config.toml
image_size = 32
fused_qkv = false
beta1 = 0.85
Rows from block 6 of a small class-conditioned image diffusion model, named by matrix and row number. Rows with one number within an expert belong to one neuron, the router's apart. Each number is 128 + 24 x the weight over its row's rms, rounded and kept within 0 to 255. All counts start at 0. Numbers have three digits each.
After each expert's rows are labels from the 100 images, of 14976 (inputs lightly noised), where the router gives the expert most weight on average: "strongest on" is what is common among them. Only what is clearly more common there than usual is listed. The data: scattered letters and digits in many colours. In brackets: how many of the 100.
# router: router (model.blocks.6.mlp.router.weight, 16x128), inputs 0-127
# up: expert up (model.blocks.6.mlp.up, 16x256x128), inputs 0-127
# down: expert down (model.blocks.6.mlp.down, 16x128x256, transposed), outputs 0-127

# expert 9
router.9:117141151108145136073151097128158097139137113086090136124111130125119103123123139127150109162161139140148065129137154126159137083115179154157125118098136126119174149120162118155108162107111157139120172119097114109170131165153103098140124159125109120157151131133097147157088130101138167124151139147129133084139170095126122108144136162144155111125152174149117161123141101149165095113145
up.0:123140129101144097108139124132155100145131163176143127098151124143120164180159135113148103096133098100106118129127135126132169155131158111154194113124118084140088143095125153126074131169135125151125143153140133113117108134077125086112110152085141172169102141122158118128170109130118144127097104117177111157160157133120089106150111141101111131109131099149140152114117152114084137143112
down.0:120142160116148124155143099117139159091127138144140100108145156140142180095113107122145153117133106150093121100102149119130100115136135088133111170149184140196121148099129095140162091158102131090108115066102144115136150105131148107125144160121138137109102116126117133139111143136131161146119163137090094147069148176084159142141130146147123160134088138134127123109091107120134142107104
up.1:148112100141158145152104176150161105131170134136098144097089122169087109124148144149117113116192126113140092142167125124119133161143151106152099167156087093144141162119117184119149111115115153121153131120155107185122135109131138161131117154166135118136105137055114107118100145088127111176156156111122117139130155125144109124130134149131106115131121149131127140117073116130140141113099
down.1:135087141110130134104147144169071151123135138162173158138094134126143143095132170138090146104114140109097128133139119151132129158143112110122131135131137103125133144145119114148114165149092100099110111145192156136100120114147118156154154126119139179074100111108136137141167128168149110120078101136109126167155148131145146177116155119090114131111112087112122089155144155094131143122175
strongest on: purple (95); blue (82); count: six (46); black (41)

# expert 12
router.12:122127131103144168127093162169095110101138129124095140114147159115142102128108132149071174141123104129127144171123123144140144165137133162103106121126097118097139103107088106165151152089144133085140098098118127128092127139122165158173118135146093127093104149174149135159144077189141132128118119114125149166121111105146140126120170126094108108144163114136119143123140121103095129147175
up.0:139114091122101123131113098119144148133112151126083128117085140114133124137135187107134124094119119159177130086175142140161121083142160126110112097118117157141139137067146098135137127108169151119117091131139152122140124126147114129108105109162113122105140108160162165125166135127099130149085104096101129153171127158123148099097109106138090110123074142159163110107111114153105154100090
down.0:119121113137117145100148126146140095134115127143133150177126143194129121120127182112127109096102142136146116136118106093114149180112161128124144197121125125148143136124137120115121169144072054092113138115166126120094145099142145133146141124147189141111107165121120123149157114069142093120143099167146137137114138121151143193129135150127136139107128131108119138132124094119162120127155
up.1:123164128144142137104098101139102154127089125098110166126121115106112124169143138135172127109118140119142140112104138140123103093093129149144120093108136145171168104093104143130115111113155125122160129145126154096196126138142115101144142103082068128161134123134123160122154117138143189149097128135102151118119118170077133112144069157107173133126118136133149138125118098180124094100134
down.1:142124093124149155149180154154130151151147148129138178159146113131147083104159107168104111144100134133085119135117126165098129138150084166100095103103137183117096089140131147175108132135139089111132154126086148140124141115126159166116148121163121095168136133104112119119151114151193140172133125119141135121166106121124119164160129115126145131133141137158112087141123131143078135128132
strongest on: green (100); count: six (42)

# expert 7
router.7:098119099095148123076174134104145096143146124122100166109132125140095176114105121111128105157129122107130163144113151136147116127128129167134162135134148151102146150179138100100121116130113152078158141137133174144098125083131153114109099101116084132155175147155111098099092135120162164126133115131133107109078141148143164152103177138163150140143129123141119123144138143076129085127142
up.0:146149155147078144142129155130126161165105136116093120122103129151128125129125103140158159131140106104103158112138169114117132133157156118161120113134114134155114102075099067068095153161138127172184126134072166142104152122091155122127122119166112109136106132123130158160108163136107141157088132097119131113153104146139126125123170123097107166111131123132139143126115092130119132077107
down.0:169129087104136094096188120116147138155139129078129127136113129123165133108186117082132125162091085141122105167087105107148093155090142159152156145106131179104153144095134132114090128113134158187144119098128110104171103160128094136125155124156123139122175140151121117136122124121116100118094121127134121115159134115135152133132174151138096135092153108123111146139102134148126129113120
up.1:133130119134157097126125105105149110149149148172150114145148087113124123137088194169106100116103099148135066111125136085134112144158109218109129124111126089130113142135126151114100105194133138156124117098146108117123118092147142153124111163118109133145106141119145104133140136125121104129116146138169118139121163110157137113141122157132128159128159170135145111158087119123148150182130
down.1:114085142105123174120172158180100127135117129073162129109122091114085129100150135130132178117144138144111149154116112138162116124109142089173139124141137139117147137094119122135179178124140111129103156080105145131119169113100127113136143107164166113081126093123173141115124162110151117102142113159136138128143141135099121132152112119175135124132126090078148123120149173118119125095144
strongest on: count: one (66)

# expert 6
router.6:122136135141103144132124174150085110094120167151126109137131183115119101118093142078076163126123160085153126112121106141129155147138150126120157141164159135083184148116127106166120103095149118115102123120145083128103129104114138100146139151146148160112181097157141129115129108147111127124115081105131116137112120089122130116170167182127101136141160122108099139144128130158156164136137
up.0:132118100108137122130107093092144143168131109143147056168117095117150135149138136139137111118134107120131122128130105087101117154159165129095108116133136149157101135135111174133081147136114121121110131127091174144129107140140151075115121172128139145154087143128170096149118125131118152167136135110106111121113098147162123122079133124116147109142103091210136158080105111118134106134100
down.0:161136100136112088094124127136143160138137104184127139122105129094106129143057142101163137124149104148145143156144136118134112094137089134149117146114107133107136124170134105110121080129125148138100151134136114101147138104181161125139166145127183103140117103102144139087102179138121139164100130145148148132118089139130199142130147152114152142173127116178131144108157109150131155140122
up.1:120125159149158114146137125146146137125085140114115099129129111115138132124151136165147127105136141132119103112129139140147119117095135127135174080086142136156134121134137154101085131146152160129094143166062140105115103147149130085154127152122119133117136106112082153149146165098116166157135139160146166173108140161127147159085172089165105117098131138159111115158122116096126069133079
down.1:156087112100204114134147087096093118111108115121126144157115134109139164116141124164071176107131132162108158097113109138075108140143090114122137112149146158141094121094097114179172125116137118111138137112122138110071118148134113093088156102136131089131108130146116114156116109131135123157098157122139131119156143148123145112144110105105111161112120152131144163115160143144148175126145
strongest on: red (68); count: six (63); pink (52); orange (42)

# expert 3
router.3:148096120126170104154143123134183163147118144126127124126082131186127138125092110125147141162146105083086117137083126112128133116101100099123085082123154117125138128111086156125137138109106125158146114159126131110103116123117106131118105104157163157106097113167133125084129090142153114144209135125139149141104150147134131137111106105133139110081110162148086102133108162103118123100134
up.0:116121121101083115131161120088108121138142128143122166098150115072150146152151141184106129160113135150103137118110132128161072176132193151129156176127130182130104092105144086127114163142116161119106093138125126126135123136123142129145150110127131158117108131118130147179144093129118178169102135122117091155083116108098135119131155121127100105102117133164142100119153136148110111125142
down.0:143118134153130118114155089142144107096125153136138099115178113179108125117116117134097167136110122109111143119118109115116113106066104128102091139159140105121153152114105128152123099156103098141122087129151134147148127130099064147138135140122115079143096099135131147185141143100114138112117090112157085133156150152120181199154138159149130127150127120125127147157111098137103096127091
up.1:108083146114140156128160135119130165146111135138122116144140125152105143150164137154146094117088125122149102129145118099123134123129146149137113175088119118120079125141125180113085122139142128202146118139104153121107151120137144117095125183145116098131077163099098112117112110091110133154076133094133128151153132072140104139111151087147123115157116139133161127124112083126116078102118
down.1:139100139119108132135116167133128109168150091163168097142150098111138149126130149168150090110126114174103161076118095116137130133127125161122157158163112110116150111131142112111133094090154109148161105137119181144141163122146130181139089161114114125138177150147149134114116163162152126127092138117099112115090133095117105143117113121114109145100143136132133094104105187104122152166158
strongest on: pink (47)

# expert 8
router.8:152130113123105174167130166153130115152120155133133101100091141146143092120121144119099115103142126087106106116089094138132131161129083126117125105172111119107109131157113184162128096170141121101132163152098088123114121144127105153116143152172160151102142143154152136125157085093090145112146133110166156146174142115133109143136139103117116164082125108119120141122163115103162177137146
up.0:131108111184148082136096127103101118074126165144136192130151121151126120110106104151140114148187151114143150123120175124165114103142084114127112148101128099117141081118083136129159148097106137117130136072176124132127144116112077128097147139075124111149128136129145125118106169146121121168135112175128132127144139130134126139137086166154101080133133132135125141128105116114150123129140
down.0:125158128075115139137150130118109120147177126135120103125097127124130105110140109118090134143078119116128170159178125159134151147170116151105110086098149168148095130134154154150073115132145096121124127162086098107111164128149148151136097117157101128138168145122097078107183122094128111137136148095141145103162100123079129119130124079121133145120115112132147093118148135124141113165152
up.1:135107133107154107176102107081105124120119123113119159161104146163092075105152149122137099143145098124109171149141134157117126115094122130139123154125121135162139135111075135146109156110106102105133093122110152134115148109128114154105141164178122147116137129131108201130149120127109111137150102115150127145123141133143076117132110124144091112088092102176085133148132116106142164119060
down.1:184122121137107131077160125151078113115157109120128153095103148193095137187123083148138086087119149118137107120135128118113146160110119144167117134150141131141151136122149107120118134163186142131106177143113135138127143149134091134147119097123129146101129159110089125156105112131120121134144096131116066162103137099150116119151149157151116123134162102125113137095156140168131163119108
strongest on: yellow (92); green (80); orange (54); count: six (40)

# expert 0
router.0:144105114126130160134113146121124085173122149085090129105113142176131122137159133079097185113136148115087153163121113130150128164144123104110154144171117137093141113112120128140145134090111141088109131125160102100096108105132143150092119140153160138085165140135116095134124144142155145088158090115098134172174132100120103150098151125108103122157148120117075119156145139112160125104138
up.0:097122108116159106124143162125140132143143153102098135145149117119098137098130157192121109149133091150136117112139099104140167103178157117145103113146126109136138111143098134120140112169133081178144098128136129100131124161135165140105130141088134145201099140155143129137114142114097151166096161169130140149109094140161144151118123086074132162100095145115130135149119098097110128103135
down.0:110104088142053113121079114105124145156106154120134115121132141119168141140174144148156152103159092118163153165156150125132121115111126143113141147141101137165154106114149153083089091066092134174162053128130140109124141121133124128100170129081111126148113151149159153123145169164129107129126159110135133088104116144115121130126133134135136120116109149128108113122139112118110105126143
up.1:181115093140093117141141106117104214160125165075132127119141155133120093125131106150128103129111108139123078091104109117122114138120135151115126094091104098122140095110125110093109152113107114117127142125092124110124122162108133110099120155120115161134139127119137126130145132104068156133154099155124142084120153138115127185079163120167145124120101144179110101099158128124101129110120
down.1:143135154139157168150168156132154136169158095148121154151125161145152127147089151166134147153138107109110130137175140136123110076112129118137130114114122115107143137121132106104133148122140137085114131111141148117152086110102090101123126038138140141138134145127160121102110158122131120140106102115151128068115090074141106162130117119114109148171106157069137134090141120118121096146106
strongest on: orange (96); red (77); count: six (63); yellow (61)

# expert 11
router.11:135131066154141136120112144141098129170139125132142131094124134103124123129145141144125083106105147109075156153108152146060100160105111114164132093133153144113162135134145117147116118119127098119088154109124120116143130127081121126101182138096167135201129134146134114101137143154155133136101101131143098139140087158122128155148142150139157138173069118155107132139132111137109115079140
up.0:109161108092120157106165126136151128172131114087124095114124127070123146129128120140112106127105122129108145181107119122115142124149108159133083084120166176133117128131125140129129077120150122130122149143087119125132131117133149108111147111127106121191144197159122133142174112121146137088141118049161104082160125142107117141134136103122144147112106120129135114131141146184098144146121
down.0:118083134112110112134115107102078161104121136166134135166158106084128153147106153140153135147149095140144141136125146100152114113128103107099116130125095064169097115115086101100097173138096125135142107120131138100164127134132097131139096194104105130100115129132160135128083134108082101111110147149101156144087153129116155138095105105091105131114114125106147116142146138087126091131146
up.1:130130108134160148112140103172119145138136127126150126125092119121171109165150176160133118151111124129091114168151118107113136097127112143100121104114113146150071126137091124119097120146129129115119144117097170175131186125103161117144109125122130130205112105107151123129127106131120146151153173085111142144135103145102154105063179105118166127115083127136123134130150140099093103135128
down.1:101093130113120125123123082080141115129113136134129110139145098138120185133142139104184114085155157139130103083106117107120093125114174065172152115139131116130155151124149113111143127169130113123102125123121142080133120137159114112117136147139154129128137156106120138143092145130130172105121132181111140094096139112131158088146104122134139158089158130088122140132077156121092171088129
strongest on: orange (81); red (76); pink (66); count: six (60)

# expert 10
router.10:169086127155152159154093148160102151145153173119111145112140149176110128098132123117144140123155150156094115114075132105153165137096152091146095139140089093165137151107098138147150151096118138090165125099162108134098094110104108115135122104133156113089148138146105145126135131132092113155151120124130142185147161118117136142150115146175089103154133111140113111153152140100120106106148
up.0:150134133121123142139163125107152128138135097138091119115162171136150132135134137106132098103145115135137099103137118114121150135120119107129154140132125172138128113175132131091085140137121090164113146106120132100121098116111149139107131089091152190164078137087154106142163136076122163089106147141134155092124123093126103125154135131139152126141135111160144149137029146167099140114121
down.0:121109105115125165106147138119088126130089140137148147140090151096115151088147129111126141181172063112141126146111123184135118132138136095121159152113114133102112179095118120119163098134084123108160118088126153113095156087123127152089132145111112117120118125154124153127080129151138151093121166170125159122088121138101126132135137066102146094119110146127129105109151127140165128100128
up.1:155121149138110114167112073155118160122115188131102188163141141126117106155139095136096113166130081134151149112110137083145120142126135157083123129096104097152092132107144151107114120127116154150201121098138119114152161168164141100148125169139108105134109131132165110136123099111128161114102132124126159149145107152141107098087113126122116111113128094153140127118108089109139101150133
down.1:170163151091101159107162095157069138129094113163130152120153098138132148126077137092132121121068111124112111145134126157134164167101163127184106155121128124112137124126146132112166117123137095131135101150140132114128138159173113087140135120132115171117126128140097111139169145110130097119092124138164112118139126111122148115132119187130115155127168100079132116139127116079157100148138
strongest on: white (96); pink (81); count: six (57)

# expert 5
router.5:127101097124123150144112105107122108144187129114107137102097098153122102129161146146147092178133176108154162129162105114114081098145126171149138165106112126127163117163107158105129091142137128154138109129162126172143159134153142105129108159102132110125147130167119100098118133138140163129117146053129117140093140138119140117139096133153098123157101127128130177128122095076135096107117
up.0:083120194161123143118097135109124124128089139116105113180134173126119146119110149085102166121110092154119130172074064112130113137159156130135138093139124153090119104149136116094141098106139153134088131142144107133111132140128128094186098124162110127119133164149130139169184122131102155108130110121104150138122115138150136151123118100129112105122101108146131115098106120155145171129098
down.0:134157126123121117135161108146122104126155144108126119127140136117110127104108136091152112133150168116132165118132129100106153135148139112132089171116185139114114115120113149124045133169126139118125110142104119093115150127161147174131084125118173137045110142115087098092152079133131103126138119152158106120108121124153115181133143108148121111083138100077113121146123142117098146127138
up.1:128154129114105150098092096141127099096118120145140081144095154098113150157111113080140155122147106163147138099140080123159114118097138086164114123149140142114083143098109137062117102136117109134116143144106125103186121127099151082147118134143121132121157131150159138176116138116081125152106113105108122134161107109125108101166131113178094141128158122156112092129128129144135097093100
down.1:152098171163122133137112163145147148121096172162119158106126142160093143136143117115125078177118156122061144122090108115157104156126142132151137100126107133094148136122119112140133150100133114145134140127148137123105104094152094149147168156150189115099116105135154159104120148163102117178127112167148123163128162130168148123128126136139156107154130105091110136129120113092121173098137
strongest on: white (61); pink (52)

# expert 2
router.2:116102135133115157146079111155144129145150125156133126121089128132122129096102169126093132167118105080137167159138165094135127087134087137118128125130123089119111138168085143103119143168143126130125103148125122156146150146110137162123120137118136100147073144122144115115123145122088127098119127083089092157169153138169159161089115130106146079123106130164174115084129148117160144112150
up.0:073122127132149103104123106108106143138096132151135098086120108156098134124139187174162095149136133130159142173133163075156124098157141138126121104128111122111163162162126141129124149145111101137107107109147134090135156129134141147117139160102127150137071140110121143138149099118116127153118131157142077140127098097129100156159127183082152097126081143109083128135149115100134141099122
down.0:086126119096099120142130119110181105149142159121089073130159129110175141140148133088138160109128090151144138133178142152144124136143137149142133150101149132143093122134123140102111067093108130123092108094118104101092109100182097134106144129116065154135137116134111121136159150126131149113130119132123155089118176088109120100146132129144163153118172122148143089129141143133093108146148
up.1:118123108138116146156124081115114155119145106110117116096104127133119137109168148082121135134139106153130154128111094133137163090099128127133119108134116145107110128148135170117155129110161143184131183152104160147155147137103115117122084125117131141118144149111118125126148117112076162094122162178152138090106104129140117075206134088139128118127114107203118117105136127125096152137108
down.1:103155118148097103131130128111103118141091149118090145135130126158099122101126130142115120088103130122132145129159120103104096107141104099117142164143179150107128158111098122148093136123120122171109121119126114080175092134117095149145160112104118137165154108102126094136133100138144110142141140122167144084102145096073115128115107165124119071149137094088138166134089168111082111091145
strongest on: teal (98); green (70); count: six (35)

# expert 15
router.15:125138129103128148139168133135154103175117104114104161115109152169141115127121129128080131149155085145097090100099118100087143163148150135166079093148164137116144138139149124148113156175148079142128116150108113101089129135115135144100151122154149153130141093139139104117155120110123139140184160094106155110146070133109119150145151140178155142103096132129106135100122132152088147118121
up.0:105134153122140137156123092119169134158106116118085115133140120107145122190114159147157140145160138104110115126157142066147153144129098124128146112152166111176118100083143152104090132097127149147145098171152138096134121095143110141126164172066117130080122135135112149165151138147094172104104140125130132106132100112146115111144134150123119096142154104155113165113140150127105154104099
down.0:102142094153127175126151121113139111183142112113145180141086104163132124168149120123153134132097151075117081126148091124088115168140112177135132184113108116115170152142147159094106145131114126108130156178113143112139138142131081150146110139138132126142139162127111179109093130125167110110141111124141128110147092148106119135122158105101153124143105130160128151077112126123103152129144
up.1:120108149073136129117102100123124117125107114086123088110150161119152181141110126106121131156131126107117135175132115132146112110136136152168122139110105158145129116137122126125113102110119148069133176119118135113134087122170099099206148083174070124110102149148153120137136136139138163124159154097110141100138155158150134134093131088127158162102106122147127159134138121107100155156114
down.1:123142140123124092123135125125122130114160132129101141129175080106115141134164142145162113149115133166118135113144141125147136123128121071097106123094129147143118103091115125134105152097126121134105138145147198123144138159135097131101087128074089118131150093132077106111104115125147128147145152123119096150094106121105172134111101117056143168087127137103132107168116168119130086113172
strongest on: red (94); orange (60); count: six (48)

# expert 14
router.14:152112117113150118163142098137107102152107160158080107096135130172129159130122114074136127100124143128128100122123098107115138096121095073124084144105106148147157101145117122116148151152146107142121146131175146177141125127160093102140152128162127126117116140140100105175169137148140143111148171113106143104176093091103115100141119113154144140090147094139099146115147135088118157115083
up.0:139092131116147148149094128103152128148137118170124109165129151156138153141118154115155112115141125153147143103135114119161133124153109117131142136108184177147158087138112132145099132150087129134126093171104129148156124145154181168118111132123074159132154121143128094146146125104114153113126147105135154088125152121152144162140195156138111107133147136139126100156086164125152136078072
down.0:108158162140122119170123143121099108125145175139152166184085098155121143116144119131093137131113112120135134149101086161130118127108121127130145106127146100107132139115129144152147177116115142120152068160126147075109103175125071152111104125197131127141120120133076130107131118125152186099123105125130166139092136150145136100164131100127121100139143153143128097126131128126131177126137
up.1:165133147105110111100159122121131150114127123136072144117154117131066153141104165160137150153095133128107111132136118123128166161144166159130131142116089111102129137152101126135080165155135173110120123142109132104091143168126129141136097174122122145129175153134123188134147140108112148132141108109129142124170159132185084136149144121141136127126134137204124137096112108106120135098095
down.1:144128081098118171113111157146131144120115155173145161158117144166138068139116162115102106098108141096135067147135157162070114119092142129143148126136112141168136152146114139112110158160162162164131154117084130139122130122163112133134149134110114130141173101085116126130150143169126122171114156150133159130125163118129188112129128121120115155112123130129134145081153102129152117106109
strongest on: count: one (77)

# expert 4
router.4:074135090128136111080151104129122095142164121101174134142125104096139143129102128124141112118103117133148127146149128139096126147117091122110123141169147139116173170138151121170160116096155111092089164137120168137125136134159132122131148114082126118167125115122094097077093138148158091091108157113157124099123148133121151133151132135113172159104153132109133094101173123115148119133188
up.0:126133164095141181178090124114128121121119142171109123121097137182107144131156134173119126135150088158095135142121170105159127129113147161154129117069126108145108118093112135144130147167114166153125138094121137155131127148122143126102156187136132144132132134117134147148147155094090144165158169138158109154135066149142126114141148139118109132108130110160111151126095151155108074129120
down.0:170155113159130159172168102116125149106169103141093158116136157117170110146126123144162170141115112088142087157131117148118140112126119127146109137117102149119105148076181129153134135122133096105134154181103131081157112148156127110144118162146088105136163141105134147121114152131093136136118139143127126124102163121110140159174148134125140120117119138169057162079118115144120122130136
up.1:173152148098142096138103110086168143157152126157118131141122147159124101151105103122117135141111118161138109120137123128165141120103142093127170168092129108131144140101119126138126136133134151137177119127103147121120126164087128133150088146150115155125145135125149123135128140099098166114112164097156142160140069144126110128121149090146119168122081140158093159140096135172133087049107
down.1:138082107108101103115149142071091088134165134154097166153112150144095113129121140119152088155125151118129129130140088168133135125129120107136128174116113132121152137110108130131143126071088099126128155166131125093135149114140138137147128121160147166145174114086113158112090157102146137130154108177118129113105123114118135170113114093130105114085142117109175133096104135111120157179167
strongest on: count: one (45)

# expert 13
router.13:119124118132080109111121157135150106167116144100151200134116097162106145118166168144130138137127118125165126143115150122109110090125121097148084129106154146142120135097131139114136117108140111122154156167122156108149120123115089109084138123077175159187133132131146102151115148138131138175102111091119160136123096166105092124143127141138154124102127105112094165134108135177129135075111
up.0:121108148111110165123116128132148120176097123073123134146153140127109191103148157131146110111130143134134118092115153121115084109110143127138102114114074143092136133128111130105121137115061068120111093098125115120118131112134160157158153104124116163144129135139135154120124153178145158163160166140090110125121122152100087118133132119114150115151117133136126072140098082128092085094125
down.0:163116153088122150189143136151108165121171130153113140134150106163153124139142148123115155121126137125085146149118082131120142152136108150135142113143075136169103133132122087127122091138126134135129144102115163139107145144172134152152095150140134104104105141126131141126149080158108152112111117095096141175151197101158163107103123120121083157093118119134165151139167154114159127136100
up.1:130089145146117147097138112158133137171107159106070108100163133091119141149102129105134142119102100134137073111133125124096153142121131115120131135099094069129101131136123154117141116164089136111139101105085133129127094114152139135192091124136153128114138099082138124152149136138074186176149134134149138121150140111113100104130148134149134102133129104146096145153126131146079130093093
down.1:148101143116158100124056144136108088118123158102141122107151076171139144155132128140130110159112168167081157145131117114131147125125112170106163159137157120127137144127127117133099124121115134179109149111152159137127094097152083134111149189122122106150162102145121121141071169144151148135160124140145121115122124121115159157159127109152108138148115142131095124106112130097065146123113
strongest on: pink (82); red (82)

# expert 1
router.1:117121154172140108146091141129108150116127150144117109122162172096146133123116126068147147154122139147155095120103119139157157126116132136118118168126101127098161095062086103137100122090131176131121109099132105141142134119163148125147122129147126129118175134141122150120129143196082097108115117134121111137091133124134134149163157114166127100172161116101127102126174150145154118086160
up.0:135110080095117116120122159103180135198138161126105152123109144141147089110162113126113095122110175145110139165121134136109140105136149114126146138111151122140140164103165147128092145143105146128109088110116101102102160152080124109127152111114140111123145110116089117128150135104128178143180125074156126120167124153089068138142142132137095158111115107132112131154122110163137129090118
down.0:148136157119140115123142111113160138119147103176174119116132112110120132153080130148156130158113106081095143103110115126162141118143129131132101069120106090085126125153127130116120122160124116154134126163124142104140137122166073100154089135128115121119119167133151147133102085130118094105113137146102102114112120084155156108083136116112159146134172204111145118096163154102128131170133
up.1:118174117121121125133162135124110150110137153162096177119058133118097124151140110156164132159138087125110138125173114136123127158143146118151158110139104120124096134145103103085107125178102124128128170134101170086097096124117171133104121141116127132149138130145167106124126124123115120121146119126189117116122125110081098139133153091078148148081119101159141125127087096131135122095093
down.1:152091156128142158125139115135123143107135140136082094107161154124175131112135098138125144148100083127099104125101138140149158050134098120146122174133119105151084113120117138105148129143141157132124144112146123154179122119112097099125135107163084116137150103137140169147092128112125161130143122172121129131088134094090129112118170157144184114146113160162127143121189122141152142126126
strongest on: white (80); pink (47); count: six (40)